Rows from block 2 of the text decoder of a small image captioner, named by matrix and row number. Rows with one number belong to one neuron. Each number is 200 + 20 x the weight over its row's rms, rounded and kept within 0 to 999. All counts start at 0.
After each neuron's rows are labels from the 100 texts, of 14976, where the neuron reaches its highest value: "fires on" is the input token at the peak. Only what is clearly more common there than usual is listed. The data: rendered scenes of toy objects such as cars, trees, mugs and chairs. In brackets: how many of the 100.
# fc1: MLP up (decoder.blocks.2.mlp.fc1.weight, 768x128), inputs 64-127
# fc2: MLP down (decoder.blocks.2.mlp.fc2.weight, 128x768, transposed), outputs 64-127

fc1.561,211,212,179,190,204,223,194,208,220,191,162,183,166,200,209,198,170,162,193,196,177,218,217,226,188,163,192,196,188,212,172,201,179,184,180,161,216,188,217,179,250,185,228,203,180,199,172,183,165,224,198,192,178,193,187,174,226,224,221,223,235,180,213,232
fc2.561,178,209,201,199,203,161,198,204,191,202,228,226,235,186,208,203,237,222,191,209,222,207,197,148,214,213,208,196,190,195,224,176,225,225,215,234,177,233,216,236,165,200,174,192,237,189,221,211,200,191,221,202,182,192,197,202,201,211,182,190,159,224,207,184
fires on: "car" (24); "sofa" (15); "mushroom" (11); "mug" (10)

fc1.736,206,198,181,212,196,200,186,233,212,197,233,176,200,192,215,207,210,188,171,194,191,202,183,218,190,199,240,222,214,223,208,178,188,193,169,196,210,187,222,200,212,238,217,185,214,231,221,211,214,208,190,230,205,172,200,191,183,199,198,208,256,191,212,183
fc2.736,214,195,229,206,199,218,192,196,184,176,220,184,190,193,192,212,140,238,230,200,207,258,185,198,211,182,219,216,197,180,202,195,181,193,209,201,174,186,198,208,214,208,198,203,231,181,202,213,193,186,217,195,220,210,189,182,201,172,178,226,201,189,208,181
fires on: "flower" (12); "umbrella" (10); "duck" (10); "truck" (7)

fc1.348,217,217,194,232,190,177,221,190,199,184,222,196,206,221,204,224,190,208,163,240,224,232,202,203,178,214,217,181,204,198,200,198,202,211,245,217,198,230,195,202,205,196,222,216,185,205,170,166,211,188,185,215,205,225,186,203,202,205,180,190,174,197,181,186
fc2.348,178,201,209,146,211,210,169,195,198,208,199,229,200,209,178,203,220,202,228,156,193,177,192,185,211,168,196,222,206,193,208,208,195,202,197,164,230,171,208,185,214,187,203,229,220,185,200,245,204,210,167,186,223,191,218,213,190,198,194,214,206,175,210,186
fires on: "airplane" (33); "<end>" (26); "dumbbell" (14); "hammer" (13)

fc1.464,182,228,191,233,184,158,215,185,184,182,198,210,204,229,191,232,201,215,193,212,198,215,219,186,143,201,194,160,215,203,229,221,225,180,237,223,188,185,204,210,176,210,189,204,199,208,211,208,197,207,188,197,168,204,194,199,165,216,139,162,200,207,165,174
fc2.464,240,187,219,167,211,221,197,214,201,201,205,194,174,189,206,190,195,199,218,193,217,169,173,204,254,205,190,225,204,183,190,189,178,213,184,173,208,195,169,196,235,187,225,206,222,193,195,190,182,185,195,196,243,205,221,206,222,198,245,206,220,191,205,214
fires on: "<end>" (31); "right" (12)

fc1.317,209,191,211,191,199,187,188,208,187,192,195,211,200,198,197,158,196,229,193,173,189,216,181,181,237,206,173,161,202,192,192,179,188,215,183,186,185,209,217,194,187,196,213,170,159,206,195,173,211,164,222,189,191,211,220,205,216,204,212,220,177,198,191,185
fc2.317,202,214,200,193,178,208,208,196,200,175,189,214,223,178,197,241,214,174,214,205,216,176,201,222,172,201,223,238,198,206,201,220,220,182,188,181,228,196,189,204,237,195,182,255,234,189,194,244,244,222,183,224,198,185,194,215,185,212,211,211,200,200,194,219
fires on: "," (59); "grey" (9); "yellow" (8)

fc1.453,227,175,200,216,212,173,211,233,193,171,180,185,175,181,179,229,199,201,205,196,208,219,172,179,223,182,148,176,193,203,203,195,163,209,199,214,206,213,161,200,190,192,243,234,191,179,201,211,236,208,202,189,184,192,222,213,216,201,198,207,177,183,226,198
fc2.453,171,213,215,168,204,231,191,167,175,227,210,232,190,214,204,185,203,215,182,185,213,170,210,213,214,230,214,228,203,206,208,198,188,185,218,180,194,190,229,217,193,192,183,194,189,225,213,222,196,189,167,177,194,227,162,222,189,215,216,197,194,224,193,187
fires on: "," (25); "flower" (9)

fc1.429,172,181,166,199,230,204,212,203,200,181,210,204,189,193,196,189,186,183,180,210,196,176,202,177,211,183,182,179,207,201,184,201,168,147,187,174,211,194,186,209,203,213,178,155,193,218,199,198,166,191,206,170,234,151,179,184,201,156,199,216,186,205,193,225
fc2.429,229,196,220,186,152,232,190,260,217,185,186,254,185,228,160,196,183,183,177,212,196,235,195,207,171,226,204,210,223,197,199,218,196,263,220,191,200,184,194,217,217,193,215,220,221,180,204,212,187,199,195,197,209,168,175,206,197,221,214,186,197,210,211,187
fires on: "," (100)

fc1.395,204,211,212,171,182,215,194,235,231,178,203,144,208,203,222,175,191,190,192,211,196,206,193,208,242,221,216,199,185,254,216,192,212,206,163,207,235,202,199,214,221,213,210,132,186,202,182,189,181,173,190,218,229,204,208,205,216,194,171,196,235,168,226,211
fc2.395,197,193,249,221,173,204,194,216,189,206,234,209,202,199,174,205,151,194,218,198,195,246,190,206,174,184,204,233,218,173,214,198,186,178,197,182,203,173,171,219,221,197,183,212,226,182,187,221,225,202,225,183,197,215,175,201,213,225,170,231,207,182,232,200
fires on: "flower" (13); "hammer" (12); "umbrella" (9); "trophy" (9)

fc1.166,227,152,194,212,209,222,227,186,210,185,217,181,228,188,205,198,217,183,231,210,200,200,184,214,210,225,189,231,179,203,189,218,181,222,184,185,178,195,153,240,210,207,211,218,201,196,234,196,231,178,214,212,220,197,192,215,177,191,208,209,177,221,199,203
fc2.166,162,217,223,189,192,189,181,211,164,221,174,230,164,207,180,191,217,191,172,174,203,210,214,182,195,184,193,159,205,204,211,193,204,191,214,219,213,217,238,176,176,196,192,190,202,196,182,210,190,225,194,173,177,223,214,186,219,181,198,225,194,173,180,209
fires on: "<end>" (83); "and" (13)

fc1.522,207,133,203,207,202,235,213,200,226,191,194,191,190,204,178,185,203,195,207,224,194,187,204,204,192,173,203,199,219,199,198,210,197,196,193,220,190,181,190,219,213,194,194,192,215,166,189,203,185,193,227,207,234,175,196,200,184,137,206,180,193,226,213,227
fc2.522,203,216,226,201,224,182,192,225,154,226,217,224,187,206,209,219,206,180,183,189,208,196,186,190,206,230,180,171,198,216,208,195,178,209,230,196,215,210,225,200,174,220,184,189,212,222,209,196,194,204,201,165,175,224,194,179,200,256,208,233,222,194,201,173
fires on: "flower" (14); "pine" (13); "candle" (12); "lamp" (10)

fc1.200,217,179,179,206,228,165,189,165,187,173,197,181,234,208,196,211,210,235,199,186,193,198,187,194,231,221,189,215,175,221,224,203,205,212,199,165,205,198,199,247,187,224,234,215,174,235,219,204,181,185,197,167,204,216,216,198,223,226,141,202,191,184,187,180
fc2.200,190,226,212,185,176,236,208,224,192,201,164,220,175,176,191,193,204,165,204,189,224,210,217,205,168,171,202,216,207,173,176,210,176,172,198,200,191,184,180,144,226,174,196,211,223,176,201,191,220,216,197,216,205,198,203,211,179,186,219,202,207,198,202,226
fires on: "mushroom" (52); "umbrella" (24); "table" (9)

fc1.99,211,176,212,220,171,202,215,205,198,218,190,198,207,215,183,176,204,171,211,234,179,232,173,200,214,210,177,171,227,202,187,188,182,224,198,201,204,218,209,170,188,171,215,199,205,166,161,181,201,196,222,192,220,189,195,191,173,166,220,220,198,233,198,208
fc2.99,181,225,192,183,209,208,179,198,180,172,226,222,199,192,189,226,225,220,184,162,201,167,222,184,194,209,210,219,183,221,198,200,203,177,217,172,214,186,207,226,228,211,179,204,184,212,217,230,226,178,176,199,159,198,193,208,218,241,199,208,174,173,207,190
fires on: "," (45); "hammer" (18); "yellow" (7)

fc1.298,233,228,184,197,218,173,193,177,210,158,184,212,178,182,212,201,196,224,181,200,201,180,194,150,199,199,181,176,221,176,210,185,210,201,221,194,184,230,193,194,193,198,175,194,202,212,194,195,186,183,188,240,172,205,207,199,199,174,163,208,214,173,199,220
fc2.298,189,161,224,208,209,198,209,244,206,228,206,182,213,222,224,188,174,209,236,216,195,212,191,226,219,221,224,224,197,195,184,212,200,199,200,191,212,206,206,224,204,210,222,215,213,179,190,218,221,219,193,180,229,197,169,210,242,214,219,194,174,218,186,182
fires on: "," (27); "lamp" (13); "mushroom" (9)

fc1.711,173,188,215,192,217,235,167,192,182,209,203,187,200,178,202,214,191,179,179,178,199,193,227,208,203,172,185,172,164,217,163,178,180,213,200,175,225,199,195,245,208,205,205,191,192,203,198,201,183,200,189,194,196,195,179,199,208,216,253,208,231,212,203,226
fc2.711,241,203,195,199,187,184,234,238,207,214,172,196,214,230,176,199,193,198,203,209,206,196,184,191,219,224,198,230,222,176,239,201,215,196,182,233,187,198,221,173,199,194,190,222,234,183,202,198,211,202,200,191,206,203,201,214,202,185,152,213,186,188,207,173
fires on: "car" (30); "duck" (12); "cream" (12); "barrel" (9)

fc1.545,234,218,203,200,194,216,190,170,234,205,214,216,204,231,179,195,231,201,179,208,205,182,171,183,193,183,190,190,172,196,196,209,200,197,174,166,179,196,210,200,171,212,172,226,194,211,205,227,213,181,203,180,213,147,160,196,213,189,243,227,217,191,203,215
fc2.545,206,170,211,202,214,190,221,243,202,176,203,209,192,219,210,195,214,201,204,205,201,238,175,195,208,221,175,174,211,164,223,196,188,189,197,264,175,150,208,195,195,192,165,173,211,245,200,164,207,176,207,226,197,218,215,199,193,164,183,199,198,203,190,187
fires on: "<end>" (21); "of" (16); "matte" (15); "pink" (7)

fc1.305,194,226,226,207,181,235,166,233,194,215,203,197,223,198,207,198,208,177,209,190,226,188,209,194,199,204,196,219,211,204,218,199,202,154,205,171,239,180,249,217,207,154,213,180,218,200,225,211,168,221,194,196,200,189,202,211,201,202,206,196,231,215,183,192
fc2.305,219,189,198,217,217,184,223,180,209,184,201,194,185,211,181,215,215,206,186,207,172,221,222,183,222,165,202,186,213,175,186,179,220,240,208,236,187,225,173,182,219,235,186,214,219,218,164,158,195,198,213,201,204,213,181,180,195,198,182,202,174,167,216,225
fires on: "to" (95)

fc1.300,207,164,206,203,184,171,210,182,211,211,187,189,210,202,180,219,200,151,223,205,156,200,173,192,187,190,185,223,177,198,198,168,212,218,193,174,200,188,182,154,216,192,203,252,225,197,190,179,201,243,158,183,144,182,171,184,208,227,201,205,235,217,227,220
fc2.300,183,209,202,195,227,219,234,224,171,196,212,224,188,189,227,163,206,245,162,205,236,209,223,200,213,215,184,180,202,208,210,226,180,191,216,246,173,222,214,239,170,189,195,141,157,193,222,192,205,176,230,185,216,199,197,213,214,208,194,203,179,187,183,191
fires on: "<end>" (40); "to" (28); "barrel" (17)

fc1.455,166,239,185,251,195,207,225,189,205,212,206,232,241,248,225,222,178,197,188,232,206,205,198,197,168,241,202,193,187,197,189,223,243,214,238,196,197,206,205,217,188,212,200,194,189,194,188,179,213,203,196,201,214,210,183,199,180,227,190,198,211,204,183,180
fc2.455,218,225,186,170,197,197,160,207,189,172,206,174,196,164,164,208,227,205,203,166,203,196,205,199,227,170,216,214,193,198,182,165,181,208,190,186,190,180,194,189,241,166,201,206,227,197,198,237,190,179,181,211,194,182,215,195,200,172,211,216,174,168,193,203
fires on: "airplane" (55); "table" (18)

fc1.267,163,193,200,235,187,207,210,204,189,204,219,201,215,214,168,202,218,160,229,230,204,179,212,201,184,161,218,180,193,200,190,204,187,181,223,189,213,220,180,225,227,218,241,221,210,193,167,208,196,214,224,175,196,156,193,218,208,163,186,202,213,223,204,189
fc2.267,232,206,203,166,192,210,211,202,221,181,161,212,193,216,188,175,205,230,160,211,208,193,187,197,210,214,175,194,240,209,233,181,177,221,187,184,189,195,202,197,186,215,193,181,172,200,219,219,212,179,152,198,231,239,220,191,213,228,227,203,196,193,185,208
fires on: "table" (55); "truck" (12); "house" (9)

fc1.154,204,199,155,194,167,184,218,200,206,193,194,202,221,195,202,229,196,197,212,211,218,196,192,198,172,249,215,225,196,175,201,203,257,205,215,185,216,181,204,185,214,230,204,227,208,194,170,202,208,188,180,198,172,210,185,216,178,218,182,183,210,171,179,163
fc2.154,205,181,222,201,232,201,200,208,185,174,185,200,161,220,202,157,191,220,178,185,218,214,213,174,229,168,184,200,174,189,196,208,168,176,200,220,184,232,197,221,179,175,224,222,199,202,219,177,172,233,191,183,211,214,230,179,240,180,185,208,205,201,199,226
fires on: "left" (98)

fc1.253,156,234,185,183,213,205,206,218,226,187,194,217,218,190,246,195,177,244,188,206,187,192,236,190,212,209,208,199,182,203,196,183,231,184,188,203,171,202,220,212,211,194,222,181,165,205,191,179,207,180,183,158,160,224,202,231,208,217,199,206,172,167,194,156
fc2.253,223,211,200,208,200,187,212,199,213,193,190,202,221,204,171,224,207,144,176,177,224,206,173,187,153,210,191,204,219,221,225,203,211,205,240,193,239,189,207,175,197,204,172,220,223,189,186,205,157,237,216,224,231,188,212,180,184,207,177,203,231,207,189,238
fires on: "left" (63); "candle" (8)

fc1.117,192,211,186,228,172,191,192,221,220,207,219,191,185,178,168,203,217,180,191,219,217,189,216,197,181,205,193,208,227,228,194,232,227,167,144,224,202,175,213,174,232,207,202,215,205,189,189,216,201,196,189,164,202,172,217,195,204,164,184,186,214,202,214,191
fc2.117,193,189,225,200,240,217,183,191,216,184,200,212,171,213,177,192,191,245,248,188,169,226,208,195,213,181,188,189,203,214,185,187,178,211,189,201,178,200,206,220,199,205,199,209,205,189,244,185,179,174,210,180,167,214,184,199,197,189,193,200,213,198,160,183
fires on: "hammer" (37); "snowman" (11); "cream" (9); "robot" (8)

fc1.540,216,195,186,195,180,192,199,211,197,221,205,185,202,202,198,155,162,247,177,190,200,186,175,221,221,240,193,167,170,227,187,190,192,211,189,208,185,168,192,175,177,197,193,228,166,188,202,218,195,195,225,236,201,217,178,242,215,162,179,204,199,236,222,184
fc2.540,209,207,221,176,195,192,180,232,196,173,176,203,203,198,200,212,222,182,207,198,207,237,192,212,221,212,210,214,207,162,195,214,219,205,213,234,214,193,189,206,241,198,179,221,218,181,216,202,194,225,186,214,177,219,177,186,179,191,197,198,202,229,198,223
fires on: "left" (53); "right" (47)

fc1.586,206,247,195,220,180,219,191,222,219,198,170,201,189,209,201,219,172,168,195,208,220,222,222,215,127,186,193,181,189,189,194,209,211,175,215,182,208,197,214,208,222,182,187,192,217,192,234,173,179,211,186,210,176,180,190,175,188,228,205,178,241,211,195,228
fc2.586,185,163,237,181,227,160,228,168,200,189,226,186,180,212,207,192,230,236,206,198,186,195,198,158,259,169,185,183,209,195,218,179,218,232,190,215,197,208,191,204,194,222,228,209,220,203,186,197,198,219,212,204,222,210,205,197,200,194,194,225,170,190,205,210
fires on: "car" (28); "sofa" (22); "truck" (18); "airplane" (10)

fc1.652,206,225,191,210,189,188,216,252,186,235,181,200,187,200,211,217,206,175,195,188,213,191,199,210,196,175,217,212,210,214,183,195,190,182,231,181,219,212,216,165,203,167,216,167,198,187,153,204,194,218,206,191,192,183,169,214,213,191,179,235,213,140,241,191
fc2.652,221,205,193,205,196,206,177,139,231,164,221,212,216,224,177,177,182,228,184,233,203,205,186,174,208,197,196,185,198,203,229,201,217,204,191,190,197,214,188,220,195,243,165,230,180,206,237,195,163,174,181,205,195,218,227,183,198,219,180,179,202,267,172,217
fires on: "to" (77)

fc1.127,174,223,233,224,211,216,230,249,193,228,225,208,225,218,221,180,213,184,206,199,187,225,204,242,178,224,196,192,240,239,189,216,171,179,206,207,168,206,217,187,176,178,188,176,230,181,222,211,225,205,197,213,229,182,199,219,191,221,198,210,193,190,177,159
fc2.127,215,215,204,199,193,193,185,138,220,194,172,213,166,207,178,217,178,204,201,210,213,186,191,202,218,197,202,212,201,165,209,204,226,216,217,179,240,193,183,191,225,216,203,225,200,218,197,203,149,195,193,175,209,213,205,157,192,181,186,182,211,242,208,214
fires on: "flower" (33); "candle" (31); "ladder" (16); "rocket" (11)

fc1.499,200,198,208,189,202,195,212,234,210,190,211,212,246,186,212,217,189,191,219,180,234,211,224,169,169,171,174,212,217,214,219,183,187,197,183,195,204,220,211,211,153,192,186,170,223,223,238,202,204,201,180,232,186,215,169,210,184,158,188,169,181,206,213,195
fc2.499,193,184,208,216,181,221,208,191,182,215,193,238,174,214,191,185,204,196,180,222,209,201,180,215,213,188,196,198,200,162,151,198,219,201,233,203,198,198,185,199,216,209,225,219,222,207,183,208,169,213,214,165,213,218,209,198,198,212,218,193,195,218,167,182
fires on: "<end>" (78)

fc1.58,195,187,210,204,225,203,206,220,193,184,201,191,184,197,166,220,224,198,203,197,211,197,214,202,242,190,211,208,195,213,221,190,201,228,219,219,188,231,214,225,188,180,205,194,223,184,213,217,234,177,203,196,246,183,186,223,234,164,205,223,166,190,237,208
fc2.58,218,226,202,203,150,206,195,192,205,200,207,190,235,211,207,211,196,180,233,197,192,201,161,196,158,205,180,165,210,213,203,217,199,183,187,162,244,181,188,186,216,237,176,193,166,203,193,212,215,184,207,210,180,229,206,191,140,221,223,225,217,212,159,188
fires on: "airplane" (18); "dog" (15); "flower" (10); "dumbbell" (9)

fc1.318,168,183,202,205,207,231,168,205,210,184,219,189,205,205,172,163,207,178,187,217,203,196,186,203,247,244,186,197,193,216,172,164,196,217,220,162,185,215,222,224,157,163,205,190,186,201,194,219,187,186,202,160,220,188,194,213,199,194,220,202,198,218,199,191
fc2.318,234,197,200,233,172,178,230,203,180,182,160,199,204,214,170,217,215,189,196,163,193,207,221,201,164,169,201,221,224,168,195,236,206,177,201,250,221,170,211,182,231,209,198,227,216,182,184,191,221,214,184,215,192,206,193,207,184,191,170,202,168,191,194,194
fires on: "hammer" (26); "robot" (15); "trophy" (15); "boat" (7)

fc1.512,180,185,184,219,222,207,240,204,182,201,256,211,222,207,203,206,188,177,216,210,181,205,202,210,188,194,236,167,218,218,206,195,191,192,195,202,202,210,210,191,185,197,184,189,232,198,202,210,202,210,238,189,215,215,165,211,184,224,213,193,173,212,181,189
fc2.512,204,222,222,210,206,199,193,194,205,211,176,208,172,211,192,187,201,240,176,207,211,197,196,214,198,222,191,235,193,182,189,215,205,195,222,206,218,194,175,191,217,211,217,185,173,207,224,180,159,199,183,190,214,190,236,160,208,184,184,190,216,212,217,200
fires on: "<end>" (40); "and" (9)

fc1.588,169,203,214,212,181,200,212,211,206,223,201,198,211,202,179,184,214,170,198,246,203,222,187,196,216,239,215,209,207,178,202,200,219,212,207,185,187,190,222,150,165,194,200,213,193,208,175,194,219,204,213,216,238,194,192,204,159,179,179,201,167,213,206,205
fc2.588,230,199,198,207,199,207,182,196,168,164,197,190,186,220,197,208,223,204,199,154,184,180,202,201,192,186,185,194,204,193,189,203,186,179,231,197,224,209,170,241,246,210,205,198,204,197,191,189,175,196,180,193,165,212,217,168,232,216,219,207,226,189,184,181
fires on: "flower" (24); "ladder" (21); "airplane" (20); "candle" (14)

fc1.55,193,175,195,205,232,251,142,208,212,209,223,207,197,191,204,200,173,202,178,209,184,179,198,231,190,173,169,181,176,210,186,177,185,216,192,197,198,226,186,249,210,168,235,203,202,192,218,201,198,196,211,169,198,195,169,211,235,202,207,200,228,211,220,201
fc2.55,195,200,229,202,186,150,262,214,168,207,184,202,201,207,175,202,213,196,205,183,198,211,225,161,200,237,207,217,217,198,210,214,230,180,215,241,221,173,225,165,197,217,187,201,227,201,194,204,218,226,203,203,190,204,215,201,178,208,192,208,167,215,201,192
fires on: "pine" (21); "lamp" (16); "duck" (13); "umbrella" (12)

fc1.291,209,202,199,203,213,200,224,220,198,189,207,224,219,195,154,198,196,215,217,169,186,171,210,215,209,169,190,201,172,199,197,188,213,191,204,198,180,162,202,210,194,152,211,220,165,200,220,193,194,226,188,184,208,186,161,220,186,198,193,192,189,226,199,204
fc2.291,226,199,233,199,188,197,185,181,207,183,171,179,161,209,189,159,222,203,197,179,190,204,177,205,196,229,185,215,208,173,219,206,169,205,226,221,217,206,202,193,232,199,192,214,210,190,202,213,174,180,219,199,190,242,238,164,211,203,209,209,185,209,196,193
fires on: "left" (92)

fc1.32,181,181,193,218,178,170,203,180,175,196,196,206,212,193,169,221,206,223,235,196,208,180,190,161,185,193,156,189,174,163,214,194,216,203,202,206,227,204,194,207,147,204,212,221,210,211,206,211,230,219,178,226,194,204,199,200,176,170,190,175,205,243,195,188
fc2.32,203,190,192,185,212,220,205,227,191,226,221,193,201,180,208,182,203,199,172,196,181,217,220,229,222,226,206,207,203,237,198,184,182,199,186,195,186,195,207,209,257,186,200,185,177,207,178,182,210,167,216,174,185,205,174,206,203,222,236,215,193,158,190,206
fires on: "," (38); "<end>" (19); "yellow" (13)

fc1.396,197,221,207,228,217,194,191,214,180,226,211,195,202,194,207,248,214,221,187,218,241,175,213,218,201,212,218,183,225,233,212,195,188,193,237,209,213,221,214,198,171,196,204,200,225,178,196,214,190,199,194,200,234,195,185,228,217,190,180,190,197,187,206,193
fc2.396,196,190,199,180,196,214,210,200,235,189,173,201,190,231,158,170,181,209,205,192,189,213,211,197,196,213,175,226,174,173,173,215,205,211,192,184,206,181,186,194,208,198,202,208,184,223,197,178,188,197,188,194,192,218,194,172,175,197,204,206,212,206,204,196
fires on: "to" (100)

fc1.538,208,187,211,213,166,193,215,219,184,206,193,203,242,192,194,168,231,236,206,197,185,170,196,205,163,208,175,172,196,246,190,191,188,200,189,215,206,177,167,223,178,190,180,173,191,203,172,228,169,188,213,214,205,189,194,198,184,196,204,158,232,215,229,205
fc2.538,191,191,198,165,215,210,224,185,216,182,179,202,167,220,175,196,213,177,169,208,217,225,207,203,230,205,209,203,224,183,213,175,208,198,214,189,224,206,196,204,230,196,225,206,228,193,201,179,197,201,214,161,209,228,232,195,204,225,191,212,182,197,182,201
fires on: "flower" (30); "bottle" (9); "boat" (8); "tree" (8)

fc1.92,185,196,222,223,167,191,211,200,212,177,205,212,243,179,197,196,220,172,169,183,196,210,196,169,154,162,157,217,190,198,207,168,208,200,210,187,192,198,199,190,157,174,194,200,169,237,230,217,178,189,196,224,200,172,182,172,187,163,195,162,198,200,212,189
fc2.92,225,194,206,187,195,203,184,223,196,212,195,220,185,200,183,177,214,219,226,195,222,195,191,195,213,191,203,209,199,163,197,193,185,214,230,200,199,204,219,200,220,214,210,215,248,204,191,197,203,192,185,177,193,243,183,229,220,194,211,204,198,205,153,187
fires on: "table" (25); "trophy" (19); "hammer" (17); "house" (10)

fc1.401,223,214,201,218,171,191,169,230,170,215,211,216,218,201,194,169,168,215,195,228,198,224,207,189,188,213,173,169,179,225,214,188,215,236,180,224,187,177,180,219,203,181,184,185,194,220,164,213,170,183,212,201,219,179,190,157,189,209,173,149,242,188,217,222
fc2.401,186,184,225,153,240,195,249,185,217,186,188,186,202,202,179,243,215,203,192,188,210,217,184,214,194,202,198,221,210,200,195,174,212,174,182,191,230,190,186,202,211,218,201,199,259,196,193,191,189,178,186,206,184,235,208,227,202,206,190,222,186,209,203,180
fires on: "airplane" (45); "car" (18); "dumbbell" (10); "dog" (7)

fc1.380,231,185,208,166,212,185,200,224,206,217,240,200,216,210,196,227,197,139,184,174,205,191,178,209,189,172,225,176,195,231,200,192,187,207,198,174,228,221,193,190,200,218,172,191,208,231,206,201,177,194,171,206,255,193,175,203,189,213,248,201,223,209,215,202
fc2.380,208,179,208,182,200,217,217,220,198,173,188,227,170,226,176,197,196,230,175,225,203,210,204,228,203,192,162,163,210,178,156,204,192,208,191,239,159,198,183,196,191,175,205,196,217,190,207,218,175,187,211,202,157,230,203,169,165,208,182,223,192,175,217,204
fires on: "flower" (23); "trophy" (10); "table" (9); "airplane" (8)

fc1.753,209,243,214,218,188,210,200,204,213,193,179,233,211,211,211,207,193,210,183,224,216,183,202,210,161,221,177,190,183,208,187,208,234,206,215,212,191,229,194,230,226,189,235,194,206,196,195,145,210,197,214,220,186,211,217,211,217,208,178,181,206,228,192,196
fc2.753,198,186,205,181,181,180,228,183,185,183,220,181,188,212,195,214,226,188,213,189,208,190,190,178,230,187,214,199,209,202,216,203,184,192,201,164,224,166,209,189,226,190,171,252,216,200,211,235,196,231,183,181,209,191,199,202,156,214,231,246,176,181,213,189
fires on: "," (97)

fc1.472,185,179,193,209,209,152,181,178,181,226,184,199,176,182,188,232,233,234,180,213,199,157,206,186,204,202,200,209,177,215,190,172,192,227,206,205,218,222,163,213,190,200,224,219,212,204,179,172,178,206,197,197,210,192,181,193,223,157,185,227,218,222,241,212
fc2.472,202,191,188,181,178,246,223,252,205,179,204,195,239,200,174,178,189,174,216,200,199,226,211,201,193,202,191,176,182,212,192,228,190,182,191,189,197,188,208,211,215,182,161,183,187,178,208,215,238,179,216,215,173,192,186,217,178,230,217,202,173,195,176,173
fires on: "<end>" (33); "matte" (11); "dumbbell" (9); "the" (7)

fc1.186,189,195,155,219,177,178,202,201,205,209,172,228,202,210,199,235,182,234,205,194,198,210,199,204,99,211,154,198,201,201,185,206,222,201,196,225,220,202,210,225,195,191,183,205,215,178,177,198,216,200,197,225,188,191,183,165,198,190,196,170,226,200,195,184
fc2.186,175,192,217,188,227,199,221,206,204,204,232,195,190,197,217,174,209,171,177,196,225,184,204,164,261,209,223,205,175,205,192,210,205,189,210,178,189,200,190,204,228,193,226,212,216,234,224,210,150,222,219,188,167,198,211,198,218,213,214,207,193,217,201,198
fires on: "pine" (15); "candle" (10); "the" (9); "flower" (7)

fc1.220,222,208,199,202,195,224,155,228,199,226,165,195,226,200,212,208,205,186,199,195,211,199,212,204,188,200,169,253,175,202,209,197,218,206,205,181,228,196,219,216,222,179,216,203,218,180,216,187,188,225,164,205,200,186,179,200,210,196,207,217,236,200,217,213
fc2.220,182,207,209,195,209,180,230,191,202,176,238,205,200,195,187,193,216,185,182,192,208,208,206,160,221,170,207,149,217,184,175,183,211,193,190,215,184,213,199,181,206,218,160,199,204,216,174,192,180,201,249,200,176,203,197,206,202,208,193,203,175,190,195,220
fires on: "to" (91)

fc1.411,207,204,216,187,204,266,186,204,206,206,183,189,179,196,191,169,175,172,199,209,215,228,193,231,167,208,228,207,196,201,225,213,219,203,200,206,194,201,204,179,226,222,183,219,215,178,201,208,196,218,171,226,202,188,216,194,196,221,224,160,215,215,185,206
fc2.411,197,195,200,221,210,140,187,191,219,216,207,187,200,216,220,213,226,208,173,180,218,185,199,163,220,183,165,184,206,179,185,188,203,186,203,223,201,221,226,220,160,187,228,206,203,205,202,187,152,211,213,165,199,201,212,185,230,156,152,203,196,191,232,209
fires on: "mushroom" (12); "umbrella" (11); "car" (8); "barrel" (8)

fc1.138,204,160,180,212,206,209,198,221,216,221,181,196,223,231,178,186,187,190,230,201,196,200,181,166,189,205,187,216,188,188,187,206,234,228,181,207,230,197,205,194,213,178,190,172,268,190,186,198,197,228,210,213,188,175,198,191,205,183,196,204,208,226,206,203
fc2.138,192,234,209,202,216,213,197,196,169,202,233,203,193,181,220,223,208,182,170,205,201,191,191,202,219,198,197,198,205,216,205,190,183,167,214,192,210,185,206,199,223,215,214,212,165,198,224,208,183,193,197,176,176,199,193,217,212,235,222,202,190,186,204,188
fires on: "chair" (26); "arch" (13); "mug" (11); "bottle" (10)

fc1.303,239,171,185,203,196,195,194,216,178,195,211,222,224,197,219,201,161,191,190,175,200,199,209,179,215,150,207,215,195,201,205,176,194,194,205,196,212,210,222,174,184,169,199,208,199,226,223,178,190,243,212,157,196,237,154,213,207,184,166,218,190,216,216,191
fc2.303,214,211,222,213,180,189,214,197,188,170,180,222,191,225,174,186,239,199,204,199,226,223,183,238,196,223,165,196,198,195,163,224,205,202,217,238,202,201,173,222,210,201,180,204,204,192,221,199,162,197,223,204,199,209,247,175,181,188,210,198,171,203,188,209
fires on: "left" (55); "purple" (8)